From a checkpoint of a small contrastive image-text model.
Model: 48-pixel images, encoder arch vgg, encoder norm batchnorm, encoder activation relu, encoder depths [3, 3, 8, 3], encoder widths [64, 112, 192, 336], text encoder width 256, text encoder layers 6, text encoder norm layernorm, text encoder activation gelu.
Training: adamw at rate 0.0011, 16800 steps, batches of 256.
Data: trained on procedural textures in two colours, tilted and lit, 195000 training examples.
Rows from block 3 of the text encoder, named by matrix and row number. Rows with one number belong to one neuron. Each number is 128 + 24 x the weight over its row's rms, rounded and kept within 0 to 255. All counts start at 0. After the name is the row's rms in percent of the matrix's.
# fc1: MLP up (text_encoder.blocks.3.mlp.fc1.weight, 1536x256), inputs 172-255
# fc2: MLP down (text_encoder.blocks.3.mlp.fc2.weight, 256x1536, transposed), outputs 172-255
fc1.262 106 [109  92  96  92 102 120 134  92 175  92 170 130  76 147 136 156  86  94  98 114 107  86  82 151 137  98 127 161  93  73 126 102 124 138 153 141 104 113 108 131 130 101 115 113 132 116 133  96 153 101 151 144 189 102 114  81 136  97 129  95  98 160 134 113 117 129  77 144 111 139 123 103 122 112 142 119 118 130 121  87 147 136 119 130]
fc1.263 109 [111 101 106 102 101 109 134  99 147 105 151 142  79 134 124 145  82  84  90 110  86 105  98 161 126  82 134 148 115  79 137 101 103 133 134  99  82  97 117 138 115 107 106 119 137 115 133 107 146 112 126 144 193 124 103  69 116  97 110  83 102 141 127 112 110 114  83 132 115 136 106 114 116 129 146 130 101 146 115  71 153 150 109 145]
fc1.264 101 [107  94  80  97  94 108 130  92 167 107 157 132  78 148 109 149  90 114 100 103 103 106  95 155 131  87 130 146 115  77 129  87 115 135 140 138 102  99 109 153 132 118 115 121 125 116 134 103 151  96 135 145 197 114  98  83 128  98 130  97 113 156 141 108 121 118  77 142 127 140 107 102 128 118 142 125 108 136 124  72 160 133 120 142]
fc1.265 109 [152  91 133 125  91 111 163 134 158 107 167 160 116 140 101 165 105  93  89 141  74 144 121 131 169 102  99 119 104 106 155 114 132 120 115 169 133 130 123 137 134 130 107 160 128 154 163 126 137 106 129 140 133 113 122 110 138 115 135 133 130 142 154 107 156 116 114 151 142 157 134 142  97 133 135 139  92 108 137  79 196 142  94 121]
fc1.266 096 [116 116 131 128 104 132 105  87 112 135 152 210 130 131 164 114 104 127 125 133 113  81 115 158 113  90 115 133  62 111 147 136 113 156 137 164 143 155 113 130 135 164 107 129 141 113 112  85 188 127 118 109 142 151 153  98 101 130 123  64 156 132 134  95 133  57 133 119 105 140  86 142 144 137 118 148 133 139  94  87 141 115 101 160]
fc1.267 081 [128 111 105  99 119 109 138 118 151 110 161 139  85 172 136 139  91 116 110 127 109 126  78 149 122 109 116 146 103  74 119  95 114 144 139 107 117 108 103 146 119 145 121 127 110 123 135 122 124 120 162 170 191 126  95  48 132  91 124  88 102 145 130 108 125 143  96 139 101 138 129 114 121 127 139 120 119 154 129  82 129 153 128 167]
fc1.268 108 [159 139 161 150 119  60 125 124 108 127 124 108 122 149 137 103 112 149 144 175 145  97 172 115 149 142 140 153  78 143 137 130 151 152 185 132 136 139 111 188  94 158 107 107  98 114 106 105 128 104  95 146 119  89 153 121 124  83 102 108 127 111 123 148 174 120 126 140 121 111 114 130 155 138 115 128 135 130 115 138 133 119  97 144]
fc1.269 073 [113 111  92  91 114 128  97 108 140  78 137 169 138 121 105 138 121 141  93 108 119 123 156 157 107 146 118 154 137 119 159 125  95  80 114 145  93 113 107 135 168 151 111 124 140 108 161 137 163 114 117 112 128 156 131 124 103 116 127 173  84 121 126 131 129  81 135 187 126 157 113 131 138 127 134 150 130 120 110 113 152 111 113 114]
fc1.270 101 [113  89  82  96 111 118 127  91 176 111 165 115  71 145 117 155  95 121 111  97 113  84  85 146 128  95 123 137 100  64 123  96 114 133 159 141 124 110 102 138 130 112 130 126 128 112 144 118 150  99 159 152 207  99 118  68 147 100 129 103  93 157 132 105 121 140  69 148 120 156 121  96 131 111 151 123 124 107 128  84 136 143 126 118]
fc1.271 090 [146 123 121 136 142 128 190 150 154 111 132 142 127 121 128 132 126 100 119  57 133 150 116 134 124  84 119 138 106 131  95 129 107 122 115  80 133 124 138  86 149 185 140 139 160 148 135 121  80 132 161 109 145 133 137 129 162 147 150 121 133 138 140 135 125 139 147  95 143 136 141 138  92 190 109 139 108 135 144 119  92 208 152 131]
fc1.272 093 [100  83  31 106 111 150 132 121 159 116 142 105 107 154  82 167 115 116 113 127 109 131 110 142 102 113  91 108 119  89 113  76 154 101 124 129  89  77 148 119 141 108 142 128 111 162 120 146 142 128 129 155 134 152 129 125 144 130 141 151 112 168 156 128  99 149 132 145 142 119 134 140 137 124 162 113 119 159 129 104 150 149 152  96]
fc1.273 075 [139 131 132 126  89  78 117 115 131  91 136 118 120 121 124 131 115 120 131 140 131 104 140 140 120 155 143 159 112 123 164 133 123  93 182 124 113  87 117 165  94 116 131 114 120 106 117 103 182  95  81 141 138 129 127 117 135 112 118 102 104 151 115 127 163 148  95 168 113 132 100  86 146  99 148 138 125 115 110 137 135 115 119 116]
fc1.274 100 [107  89  87 103 109 123 121  86 169 114 164 114  86 134 120 147  88 123 109  93  98  86  75 144 124  78 129 143 107  79 125  92 120 145 149 153 125 121 109 153 131 112 118 123 131 108 137 111 163 100 157 159 194  99 103  73 140  97 131 102  89 152 131 100 129 138  67 141 126 153 116  98 120 111 154 128 123 113 126  80 160 134 119 129]
fc1.275 100 [115  82  81  97  96 111 126  89 165 112 160 128  81 143 134 150  88 114 105 105  90  92  90 156 124  82 125 150 102  74 135  97 110 142 144 135 113 105 103 160 127 112 111 122 131 112 140 111 158  94 148 148 196 115 103  81 133  93 125  94  98 151 128  98 125 125  69 145 116 142 118 100 115 113 150 132 110 120 127  78 151 132 109 134]
fc1.276 100 [111  82  83 105 103 117 121  91 173 119 157 114  88 138 114 145  96 111 108  93  94  84  66 143 126  83 121 132 104  74 111  94 119 142 147 136 119 106 111 150 126 106 123 136 132 111 143 115 153  99 154 151 193 100  94  73 136 100 132 106  87 153 132  84 133 139  65 140 128 149 119 102 121 102 151 134 123 119 124  89 149 139 123 125]
fc1.277 106 [111  95  89  99 100 113 136  97 155 112 155 129  76 142 125 152  81 105  99 105  92  98  95 165 129  88 139 151 111  85 147  91 109 132 133 116 101  92 118 152 123 113 111 116 131 118 128  98 152 106 139 139 197 118  99  72 119  90 112  87 112 141 125 111 113 122  89 139 116 133 106 109 115 125 138 130 106 139 116  75 153 143 109 150]
fc1.278 094 [ 88 113 107 121  93 148 147 140 136 117 156 132 120 125 121 137 105  66  86  90 107 133 105 129 148  83  96 115 121 112 114 118 126 139 100 151 140 109 133 119 139 119 104 166 157 166 164 127  90 135 135 161 131  99 130 131 148 128 127 160 151 175 151 112 151 104 137 129 140 154 113 127 118 109 141 166 108 140 115 103 128 182 109 129]
fc1.279 089 [139 164 113 116 133 110 116 134 132  93 126 124 121 143 162 103 139 130 135 119 154 117 146 179 114 144 143 152 139 130 143 142 109 146 118 119 109 119 120 143 111 195 124 118 111 118  98  97 113 111 138 165 158 105 141 115 108 125 157  57 175 126 113 152 134 168 100 113  86 112 122 166 197 106 103 112 108 179 130 118 111 102 107 188]
fc1.280 083 [122 128 110  88 120 119 101 113 159  91 134 147 121 116 108 156 124 148  98 122 123 115 149 150 100 148 125 141 143 109 167 122 122 101 121 129 101 108 112 141 162 136 135 107 138 115 148 129 175 107 114 105 148 153 125 128 112 137 114 156 105 113 133 131  97 107 123 207 162 155 108 123 162 100 132 123 134  97 123 122 164 103 115 101]
fc1.281 106 [101  85  98  93 107 106 129  95 164 117 161 140  79 143 116 147  84  93 108 121  75 103  89 153 130  91 124 154  95  79 134  99 109 133 150 120 105 109 102 143 124  99 105 109 136 116 137 105 153 101 138 148 192 110 101  85 131  93 117  96 114 156 136 106 117 115  78 134 109 137 107 104 128 108 147 123 110 128 115  80 148 144 106 138]
fc1.282 085 [131 132 116  55 113 132 144 126 120  88 120 162 130 126 143 132 114 156 108 147 106 137 156 137 121 172 131 103 138 127 100 158 122 144 105 152 125 135  58 135 158 143 125 131 116 106 153 144 153 131 158 102 118 158 114 124  98 104 114 172 123 115 167 146 144  96 123 137 129 113 140 123 116 136 131 165 118 115 172 108  90 149 118 112]
fc1.283 091 [110 105 136 122  89 107 130  68 118  92 147 126 126 111 128 135 113 122 105 124 101  78 105 150 159 131 139 150 128 129 165 141 120 124 175 145 134 103  85 143 136 139 113 112 136 100 158  93 163 119  98 117 147 118 130 116  96 124  95 128 106 132 144 123 154  94 110 169 130 168  97 131 117 108 135 142 124  93 105 115 145 106 111 137]
fc1.284 108 [106  66  90 107  97 105 106 102 166 129 170 103  98 146 107 137  96 137 142 128 104 122  97 155 135 112 115 126  84 103 125 102 131 119 179 148 133 105  85 132 151 150 109 125 117 119 157 125 142  83 142 147 183 117 100 106 144 115 120 126 136 185 177  96 149 131  90 118 121 136 128  99 149 102 146 119 113 101 135 101 143 121 111 130]
fc1.285 094 [147  67 129 128  47 126 138 114 141 110 137 165 122 142 118 131 103 103  69 139  80 133 136 127 157 116 113 108 113 103 159 109 118  96 135 123 151 134 120 151 123 107 105 159 118 154 164 146 119 150 123 131 116 148 133  88 118 106  89 146  94 157 135 121 168 102 131 153 137 170 133 138  98 129 168 155 107 111 109 110 196 133 110 100]
fc1.286 084 [163 127 143 141 154  80 185 165 150 105 132 126 124 127 137 129 130 103 145  75 134 145 105 140 136  93 118 156 112 133  95 132 120 118 141  65 124 132 128  66 140 178 156 110 148 139 143 101  97 122 148 110 140 119 135 131 161 142 139 106 125 128 135 142 141 157 143  93 142 130 133 131 117 175  98 129 120 127 133 136  84 183 150 111]
fc1.287 096 [ 96 137  35 129 117 139 110 126 152 163 136  90 123 165 112 136 123 129 118 163 139 134 118 131 141 135 109 117 164 102 130  14 154 127 108 131 112  96 141 147 130 142 110 139  92 134 125 160  94 124 154 237 120 113 102 134 137 122 149 121 150 126 135 144 116 140 135 124 117 115 133 127 158  94 159 100 132 193 109 124 149 125 124 152]
fc1.288 095 [120 109 125  92 104 135 127  90 157 101 154 128  79 170  92 158 102  88  82 141 122 118 109 139 154 113 115 149 111  92 141 115 152 133 154 140 110 116 119 132 150 100 105 122  87 134 142 129 135 126 137 124 166 120 126  92 132 109 151 130  75 135 101 108 107  97 115 175 129 183 122 115 113 115 137  83 122 139 126 111 122 167 130  89]
fc1.289 098 [137 116 110  87  92 130 146 104 148  89 185 178 108 149 154 139 123 131 122 116  97  91  83 154 125 134 112 115 128  83 149  82 116 144 137 119 157 132  65 138 162 148 145 102 109 110 126 110 182 129 134  99 134 160 136  62  99 127 103  92 120 137 167 108 127 100 118 155 122 148 124 139 129 127 129 163 132 118 134  57 147 122 104 123]
fc1.290 096 [121 114 118  66 134 141 135 151 163 106 142 134  65 162 129 135 116 113 129 109 123 146 136 133  93 134 137 143 131 122 139 126 109 107 110 116 104 136  77 136 163 137 140 106 130 122  86 151 135 137 176 126 204 155  88  55 117 101 103  97 109 165 125 124  94 177 109 133  77 137 175 138  99 127 113 121 145 141 180 102 105 144 128 158]
fc1.291 104 [117  97  96  88 109 117 118  98 169 110 159 119  71 147 125 149  92 108 108 102 104  87  82 146 131  88 127 144 108  76 129  85 112 145 142 144 115 104 115 159 127  97 113 116 118 122 137 111 155 109 153 143 188  93 108  65 136  79 125  98  89 142 124 101 121 127  62 145 111 146 119 113 114 110 142 115 112 125 124  73 164 138 109 128]
fc1.292 102 [ 99 139  46 127 115 136 108 125 154 158 138  86 122 170 107 133 120 123 115 161 138 137 118 129 144 135 101 117 170 100 127  13 158 128 109 124 112 106 139 149 128 140 110 139  91 132 130 162  89 128 159 231 119 108  99 134 135 122 151 120 154 126 135 145 120 150 132 121 116 109 133 132 162  93 154  96 131 194 105 130 136 133 127 147]
fc1.293 096 [ 74 136  36 101 126 163 128 125 170 126 153 103 111 157 102 153 111 120  92 120 124 118 128 131 135 114 122 135 149 100 126  70 159 135 110 149 105 106 145 133 166 163 123 132 120 133 133 147 101 122 163 191 148 108 129 124 137 125 157 131 126 133 148 137  89 128 136 152 135 127 130 113 144 112 139 110 133 186 136 107 122 160 142 141]
fc1.294 110 [109  69  96 107  97 103 102  97 167 131 171 107  94 143 107 137  92 135 137 131 106 129 100 152 139 115 113 129  77 102 121 102 128 118 180 142 136 108  83 134 154 148 106 127 116 119 160 127 140  79 144 144 180 121  97 106 144 115 122 125 142 181 171  94 152 130  92 118 121 135 126 104 150 102 143 119 109 102 136 105 139 120 110 129]
fc1.295 093 [122 153 131 112  97 130 109 108 126 106 128 161 120 185 134 102 110 107 101 148 143 115 146 163 140 142 150 162 137 122 141 131 160 144 138 144 127 151 121 180 105 144 111 137  81 111 135 103 109 144 163 153 139 161 129  87  97 107 135 113 149 125 111 134 148 146 122 125  93 138 120 172 141 103 129 125 109 176 112 121 102 111 122 175]
fc1.296 085 [139 108  91 100 117 138 134 109 139 118 138 129 109 140  90 147  93  62 115 149 125 117 135 158 122 110 111 133 103 114 132 130 133 132 117 118  48  96 123 171 140 138  70 154  98 146 145 115 120 140 124 156 161 135  97  94 100 123 118 119 147 132 121 113 107 110 124 129 115 164  98 147 145  85 154 102 129 162 133  90 141 134 100 176]
fc1.297 091 [ 91 132  42 132 111 139 118 125 155 155 148  94 120 171 125 137 116 117 109 154 132 142 118 140 140 134 114 118 153  95 133  26 152 119 108 121 110  98 136 141 135 156 111 131 102 139 125 162  90 125 158 215 133 112 106 125 142 121 154 115 147 140 145 143 122 143 132 131 110 107 139 113 158 111 158 109 127 199 107 122 121 140 127 155]
fc1.298 092 [131 116  94 113 117 121 113 106 148 124 147 111 122 112  82 179 113  77 102 155 132 146 105 157 139 116 110 120 100 112 159 145  96 113 111 145  50  58 125 150 143 120  89 155 128 145 158 141 146 125 116 166 158  91 117 118 143 130 124 114 117 149 126 128  93 112 121 155 125 166  93 107 151  93 167 103 124 112 106  97 167 113  86 147]
fc1.299 103 [108  78 100  73  88 140 131  95 159 104 151 130  92 155 104 150  99  95  75 143  88 110 111 156 145 134 114 145 108  81 134 137 136 132 162 138 105 104 100 129 143 135 113 120  85 127 150 118 133 123 155 141 181 127 113  94 122  96 144 113 114 165 146 120  84 106 105 144 115 149 117 129 127 110 142  96 117 129 135  82 130 138 128 140]
fc1.300 111 [111  96 101  96  90 116 138  95 166 111 162 128  78 140 125 150  88  95  96 111  89  91  90 155 128  85 143 147 114  73 134  96 102 131 132 118  92  97 110 145 123 106 114 116 132 118 125 103 154 116 139 137 192 119 103  61 123  93 110  85 101 149 127 115 112 126  88 138 122 137 111 106 121 123 141 129 107 139 112  82 150 152 113 142]
fc1.301 091 [111  85 115 130 110 117 100  95 159  95 143 134 119 118  76 172 116  83  78 130 123 150 116 152 113  96 118 165 103  99 175 142  99  90 132 126  70 104 125 140 135  91  91 135 144 141 154 134 178 119  96 153 152 136 128 102 152 126 102 150  85 156 108 122 136 115 115 187 134 171 117 102 132 122 157 119 120 102 103 121 173 106 100 128]
fc2.262 051 [141 122  89 107  85  94 125 154 175 116 114 136 103 142 114 107 142 148 123 125 103  83 155 101 141 125 133 134 134 125 117  93 159 111 152 147 180 135 108 172 122 114 144 131  92  97 113 131 103 102 163 126 135 114 143 102 123 108 141 101 170 130 165 134 146 171 111 120 131 152 132 137 141 100 105 107  99 101 160  97 157 121 129 116]
fc2.263 055 [153 125 130 119  76  91 134 130 175  66 143 195  98 146 134 140 144 128  81 121 136 158 126 119 139 190 116 146 137  83 131 113  99 109 112  94 144  86  91 177 110 155 165 148 111 130 170 120 149 124 103 113 160 134  81  98 134 100 141 144 125 133 138 107 150 160 107 165 145 167 145 112 107  88 137 123 105 121 125 108 126 127 106 138]
fc2.264 056 [125 107  98  88  63 119 130 100 159 102 134 195  89 138 107 121 128 127 111 122 129 130 139 123 162 151 163 179 111 106 132 130 125 133 170 146 190 108 128 144  93 112 150 144  94 106 115 101 123 119 148 151 151 117 136  83 125 110 163 131 140 168 156 107 149 156  95 131 131 142 156 128  99  80  99 128  85 112 160  81 138 103 147 159]
fc2.265 109 [151 120 145 139  95  90 117 132 157 107 164 177 138 142 113 134 106 125 131 137  79 121 159 121 156 153 110 119 119 105 128 106 165 113 149 152 150 147 131 157 121 146 118 151  61 150 148 105 125  92 100  97 100 146 152 123 141 117 123 134 147 131 171 122 185 121 136 140 167 140 115 141 124 128 103 144  93 108 138 109 181 107 123 116]
fc2.266 114 [100 141 120  94  98 130 107 160 178 120 140 166  98 123 150 138 169 125 149  94 143  83 123 123 136 128 127 124 143 103 139 103 134 134 107 158 157 131 105 143 129 134 161 113 162 109 114  98 146 129 152 130 161 112 139 106 113 142 144 102 190 154 155 113 122 168 107 121 137 146 129 147 145  68  98 186 141 130 144 117 121 116 123 131]
fc2.267 070 [135  91 148 135  90 107  79 120 167 135 101 140 151 127 114 113 157 106 110 104  99 119 153 129 149 132 139 152 140 140 150 129 120 111 168 131 143 153  78 129 155 183 118 117 139 111 161 123 136 121 118 128 174 134 109 140 115 128 131 144 133 145 145 146 158 133 114 138 111 160 125 136 179 123 112 159 116  94 113 152 161 104 113 126]
fc2.268 139 [138  99 138 176 141 138 137 102  73 137 137 159 104 116 133  97  67 126 128 124 111 167 125 122 122 104 150 150  67 168 123 134 123 125 131 122  90 109 174  46 100  63 126 155 122 144 100 146  94 117 120 149 109 134 131 133 143 122 113 163 115 155 135  85 128 127 134 123 103 100 150 123  53 161 123  71 124 143 128 117  97 149 128 158]
fc2.269 097 [105 130 137 111  80  93 122 134 120 157 136  93  96 104 133 154 152 114  87 107 151 137 149 128 109  74 136 102 131 128 146 134 145 124 120 105 133 116 140 175 134 142 118 124 192 131 142 117 144 104 120 129 171 142 127 136 147 133 125 136 117 135 105  93 168 153 140 133 155 124 112  93 150 158 143 142 131 127 123 169  90 167 110 125]
fc2.270 081 [123  76 104 101 105 129 130 156 174 110 118 151  91 148 115 127 108 140 122 102  84 112 132 111 131 119 127 157 102 119 130 125 135 112 169 157 164 146 126 120 134 126 169 115 115 126 131 120 116 110 167 138 132 121 154 103 152  82 134 127 142 168 170 123 129 163 111 143 130 141 161 141  90 124  92 134 104 107 160  90 166 118 139 126]
fc2.271 120 [122 117 107 145 186 137 120 119 144 144 157 157 151 138  97 113  86 129 133 170 115 134  92 150 156 174 116 124 152  97 103 106 103 136 130 141 125 158 107 143 119  79 128 136  70 105 133 145  78 140 137 125  85 123 110 103 126 131 139 130 148 130 137 140  87 106 138 108 101 129 133 145 123  86 119  89 122 139 115  79 145  81 153 154]
fc2.272 090 [144 107 205 147 134 131 111 146 118 130 117 148 134 137 107 114  94  88 132 125  99 164 162 109 114 146 137 148  91 163 128 189 114 124 129 125  83 151 121 119 128 131 103 122 120 144 104 128 122 129 125  93 132 105  97 146 146  99 123 178 117 128 142  95 125  92 137 152 101 127 155 162 105 151  81 157 140 130 121 160 125 161 123 117]
fc2.273 086 [ 88  87 152 135 158  94 117 143 142 167 118 103  79  89  96 170 134 115 131 138 138 151 146 137 143  63 117 150 121 132 126 151 167 102 117 132 101 125 137 106 126  75 135 118 195 129 151 147 108 129 132 127 125 100 174 128 142 151 121 176 120 134 122 149  98 151 133 118 150 143 137 120 103 124 138  84 130 125 139 153  87 162 141 132]
fc2.274 086 [139  74 104 110  91 120 143 143 169  87 147 167  98 141 110 128 110 117 116  96  88 115 131 110 132 127 128 142  92 104 119 136 136 115 197 156 157 141 109 132 123 147 150 141  99 122 124 109 128  92 148 138 138 120 144 107 149 107 145 136 144 164 172 114 124 151 106 142 121 136 148 141 106 134  98 145  96 102 155  70 171 132 141 126]
fc2.275 062 [160  95 103 114  82 114 145 137 163 103 154 187  91 137 125 131 117 137 117  88  93 110 134 106 120 147 150 141  91 118 137 131 135 115 182 151 164 136 103 154 119 154 154 134 126 116 125 113 134  94 151 139 155 124 150 110 117 105 149 134 147 177 188 106 130 162 108 145 123 129 152 146 116 128  95 139  98 110 160  68 149 147 138 138]
fc2.276 091 [150  94 121 118 100 108 126 143 169 106 148 165  96 145 134 123  97 121 114  86  75 108 119 127 145 131 133 124  90 121 132 130 127 117 190 149 154 152 104 140 126 155 152 136 108 123 136 119 127  96 159 140 139 108 143  99 139  95 140 134 130 165 174 107 141 158  98 152 117 146 159 118 107 129  98 150  99 108 147  73 170 132 117 124]
fc2.277 055 [167 117 120  97  71 109 131 102 167  85 143 199  86 126 115 153 131 144 108 112 157 147 145  99 134 156 154 162 114 110 143 115 107 122 142 112 162  90 109 199 122 132 150 154 136 127 142 105 182 120 105 104 182 139  95 114 119 117 123 141 129 156 144 100 146 154 107 161 148 161 142 113 119  87 116 129 118 116 157  89 148 130 120 151]
fc2.278 113 [129 120 147 170 196 119  62 112 115 151 104 154 153 141 105 103 114 110 140 154 115 162 144 144 127 155 122 138 151 115 122 115 119 130 113  99 116 169 137 137 103  82 112 138  81 120 131 143 103 127  90 137  66 117  94 116 133 132 116 129 126  97 100 129 125 109 127 121 105 128 131 131 154  70 127  93 136 143  95 154 136  81 122 138]
fc2.279 114 [118 202 119 132 167 112 131 133 122 145 166 112 165 138 144 115 105 144 155 131 147 135 126 151 148 151 156 162 135 151 124  85 151 184 106 159  85 124 154 155 116 140  93 142  96 119 116  93 111  74 121 167 128 128 127 140 141 131 158 122 165  92 101 135 140 129 116 131 107 113 106 121 135 129  79 112 122 156 134 142 130  81 110 174]
fc2.280 103 [117 128 155 126  73  96 121 126 113 153 146  92  88 116 123 158 142 113  88 110 140 154 152 115 108  82 133 114 118 129 160 141 150 121 124 105 131 111 135 167 132 130 116 130 190 138 125 137 149  99 112 132 167 140 128 134 148 138 114 154 110 131 105  99 168 155 140 147 156 126 118  97 131 172 144 124 131 118 131 188  85 179  99 112]
fc2.281 049 [165 111 100 110 112  97 142 133 149 114 108 164 141 144  76 144 114 113 145 125 129 117 134 131 176 180 118 164 136 106 130 104 138 119 149 154 142 115  84 151  99  94 128 157  90 109 164 115 108 103 128 143  95 106 108  96 112 104 135 136 161 134 145 142 123 155  75 137 109 172 154 144 120  87 120 114 122  91 136 107 146 106 117 112]
fc2.282 119 [109 137 117  52 113 111 147 138 112 166 159 107  91 121 147 141 145 180 113 135 145 110 156 130 126  98 144 106 139 143 112 112 146 133 104 132 125 113 115 163 158 145 120 118 189  95 137 132 143 107 144 132 184 130 121 118 104 123 126 118 128 117 120 107 125 137 131 121 152 108 126 112 116 166 122 132 122 139 175 120 111 195 126 148]
fc2.283 101 [149 129 189 143 114  82 134 157 136 120 123 108 102 111 136 166 138  66 133 140 151 131 150 136 114  82  96  76  88 110 140 188 127  97 109 107 111 107 127 158 138 134 141 117 179 158 127 123 152 157 103  64 128  99 177 137 140 149 103 125 120 134 130 102 122 127 157 134 142 140  95 105 157 129 150 142 141 120 111 148  76 172 106 101]
fc2.284 110 [ 88  81 101  94  99 113 121 107 128 127 137 146 127 141 118 129 124 131 153 132 100 127 117 162 148 122 124 148  95 120 126 118 142  99 200 183 150 120 111 106 128 129 117 135 119 124 134 127 158  93 137 136 144 167 132  81 149  98 121 122 114 140 132 109 148 122  78 115 116 152 143 103 121 103 133 130 119  98 135 117 162 104 129 105]
fc2.285 124 [118 104 112 105  98 118 136 153 112 156 121 171 118 149 138 161 104 160 140 183  73 138 179 142 150 143 125 100 100  99 127 113 161 124 117 167 135 127 145 122 131 135 110 127 127 172 153 121 115 104 148 114 120 141 165 128 153  93 143 163 155 128 179 126 121  80 165 126 146 110 128 103 122 150 134 134 101 149 138 105 139 122 149 137]
fc2.286 117 [104 122  96 134 177 147 119 105 140 146 156 154 157 152 103 103  88 142 133 167 119 121 102 152 158 183 133 138 149 101 106 100 115 141 143 162 126 147 108 162 119 102 125 129  70 103 131 137  69 135 142 135 104 120 118 101 121 122 145 123 148 126 146 144  80 104 140 115  91 117 131 141 126  96 107  87 118 155 116  74 141  79 161 174]
fc2.287 136 [139 126 248 130 108 120 117 136 138  84 136 129  99 156 170 122 151  95 121 137 108 131 138 143 115 133 121 102 101 115 127 207 143 120 145 101 131 169 110 119 126 120 158  80 134 143 112 106 167 157 122  40 108 117 159 155 117 118 120 144 118 133 138 110 148 129 136 146 143 114 130 124 155 116 118 150 133 127 119 165  85 138 123  74]
fc2.288 068 [154 124 132 126  83 130 159 124 148  73 115  89 127 160 122 125 117  87 100 130 139 138 136 125 107 144 142 186 116 148 138 157 123 105 122  91  80 118 131 137 146 163 122 115  87 160  98 117 130 160 116 143 115 132 107 135 120 102 125 118  98 114 110 146 120 130 142 169  92 145 142 145 123 177 109 136 119 129 130 138 101 158 134 123]
fc2.289 105 [120 108 108 157  92 141 142 100 150 105 123  79 130 127 114 137 147 136  79 111 142  90 106 100 112  85 149 149 126 109 116 112 152 143 163 132 175 134 157 161 109 143 163 109 104 137 113  87 138 106 125 147 135 129 136 168 160 157 151 116 114 141 124 133 105 134 164 163 144 100  91  88 121 160 131 126  98  86 112 124 153  95 174 128]
fc2.290 104 [126 152 126 111 164 147 117 149 176 105 143  94  98 116 123 162 118 122  92  92 116 106 106 126 128 129  98 131 162 100 159  99 119 114 107 134 137 148  72 149 172 121 149 112 152 117 159 169 131 179 164 144 153 107 145 111 130 150 103 109  99 137 132 164 114 162 130 158 143 182 140 105 171 118 147 111 150 105 120 138 124 163 113  95]
fc2.291 053 [156 107 117 108 125 120 145 196 155 107 133 187  96 138 134 111 132 137 124 128  99 132 138 114 158 169 152 144  87 154 122 124 132 114 179 128 141 160 111 130 149 138 175 132 113 110 122 103 156 104 151 109 137 134 134 130 141 102 123 118 166 145 155 121 143 143 107 139 141 137 167 119 105 123  86 127 119 115 153  93 157 114 107 129]
fc2.292 141 [136 124 244 131 108 121 120 134 138  83 136 127  99 159 171 122 149  94 117 137 106 129 136 146 118 130 119  99  99 109 124 203 145 118 146 102 128 169 114 115 124 114 158  81 130 145 113 108 163 158 125  42 104 116 164 154 120 116 121 145 117 134 134 112 146 128 138 146 141 113 129 121 159 114 122 144 133 134 115 163  85 139 123  73]
fc2.293 120 [133 103 230 140 128 129 116 118 148  90 141 135 108 148 154 126 125  81 120 144 128 137 118 137 113 123 131 144  85 124 124 203 139 127 150 106 107 180 121 116 136 112 150  95 117 139  99 106 155 170 124  72  97 114 142 144 116 130 114 148 109 142 129  98 122 119 150 158 120 126 142 132 118 126  90 148 137 128 130 149  87 122 142 105]
fc2.294 112 [ 91  80 100  95 103 113 120 110 128 126 135 146 131 141 115 127 126 130 150 131 102 129 115 160 144 126 125 147  97 119 123 118 140 102 202 178 151 120 108 108 125 132 119 134 115 119 135 126 162  92 133 135 148 172 124  75 147  96 122 118 115 138 131 109 152 121  74 114 115 152 144 101 120 101 132 129 123  97 133 120 162 103 129 102]
fc2.295 129 [139 146 177 157 113  97 116 110 139 122 166 142 172 130 146 118 139 105 179 107 129 127  92 124 137 112 154 165 105 154 150 112 141 166 143 122 118 132 151 129 130 135 117 135 116 128  96  87 148  80  72 117  89 144 102 145 134 153 119 132 142 103 106  81 162 136 117 164 111 125 114 126 103 136  73 172 130 102 128 143 142  75  99 143]
fc2.296 072 [115 177 128 105 121 110 105 131 133 155 167 112 165 171 153 109 111 138 158 171 127 122 157 152 132 160 157 137 137 145 139  95 151 169 102 152 101 137 113 200 154 166  76 123  86 121 108 105 131  99 121 125 138 100 110 121 102 107 130 101 154  78 147 128 124  91 133 148  85 116 104 124 159 141  74 165 123 155 139 130 129  89  83 170]
fc2.297 129 [131 123 250 129 103 126 120 138 145  94 139 138  99 159 168 123 153  95 118 136 112 128 135 142 118 138 125 102 109 111 132 195 147 121 143 108 135 175 109 118 131 116 160  76 141 138 110 106 167 162 126  36 110 120 156 151 114 120 121 149 124 136 135 110 135 125 137 146 139 118 138 124 155 116 111 167 133 131 121 163  82 139 124  80]
fc2.298 117 [ 93 107  79  86  78 149 129 134 140 116 120 134  98 146 124 123 168 175 116 110 143 118 154 129 105 127 151 150 147  99 143 103 141  85 131 163 127 127 140  95 137 136 145  96 173 120 101 111 178 116 142 128 152 179 160 105 117 117 129 128 128 170 124 138 111 131 127 124 131 129 144 138 151 166 133 156 125 130 140 139 145 111 156 119]
fc2.299 065 [117 105  91 109  82 127 149 102 123 117 125 158 126 135 111 136 125 138 136 125 136 126 132 131 139 134 143 147 114 136 155 130 100 121 126 178 128 107  97 134 149 165  95 134 139 156 115 144 128 116 154 123 145 135 144 117 107  94 137 116 113 130 142 118 108  90 118 148  73 149 141 166 123 172 121 148 110 105 148  86 132 143 119 136]
fc2.300 054 [165 114 135  91  61  87 131 108 190  70 143 208  95 149 119 141 154 128  97 115 129 146 149  92 152 154 150 166 135  96 132  82 117 116 123 116 143  86  99 182 137 152 156 137 122 123 147  94 155 102 111  93 143 112 108 105 116 115 134 159 144 131 140  98 145 155  99 160 145 157 130 107 117  85 118 147 112 105 160  92 124 114 101 128]
fc2.301 092 [122 118 127 105  50 101 147 122 145 115 139 168  99 145 140 119 152 151  88 133 138 127 177 133 111 139 155 118 132 113 109 105 145 112 135 116 135 108 126 149 121 177 127 111 147 104 106  98 169  91 128  91 168 180 127 116 111 118 149 112 144 128 139 103 154 141 128 115 150 101 120 133 137 167 114 119 101 131 149 128 123 135 138 140]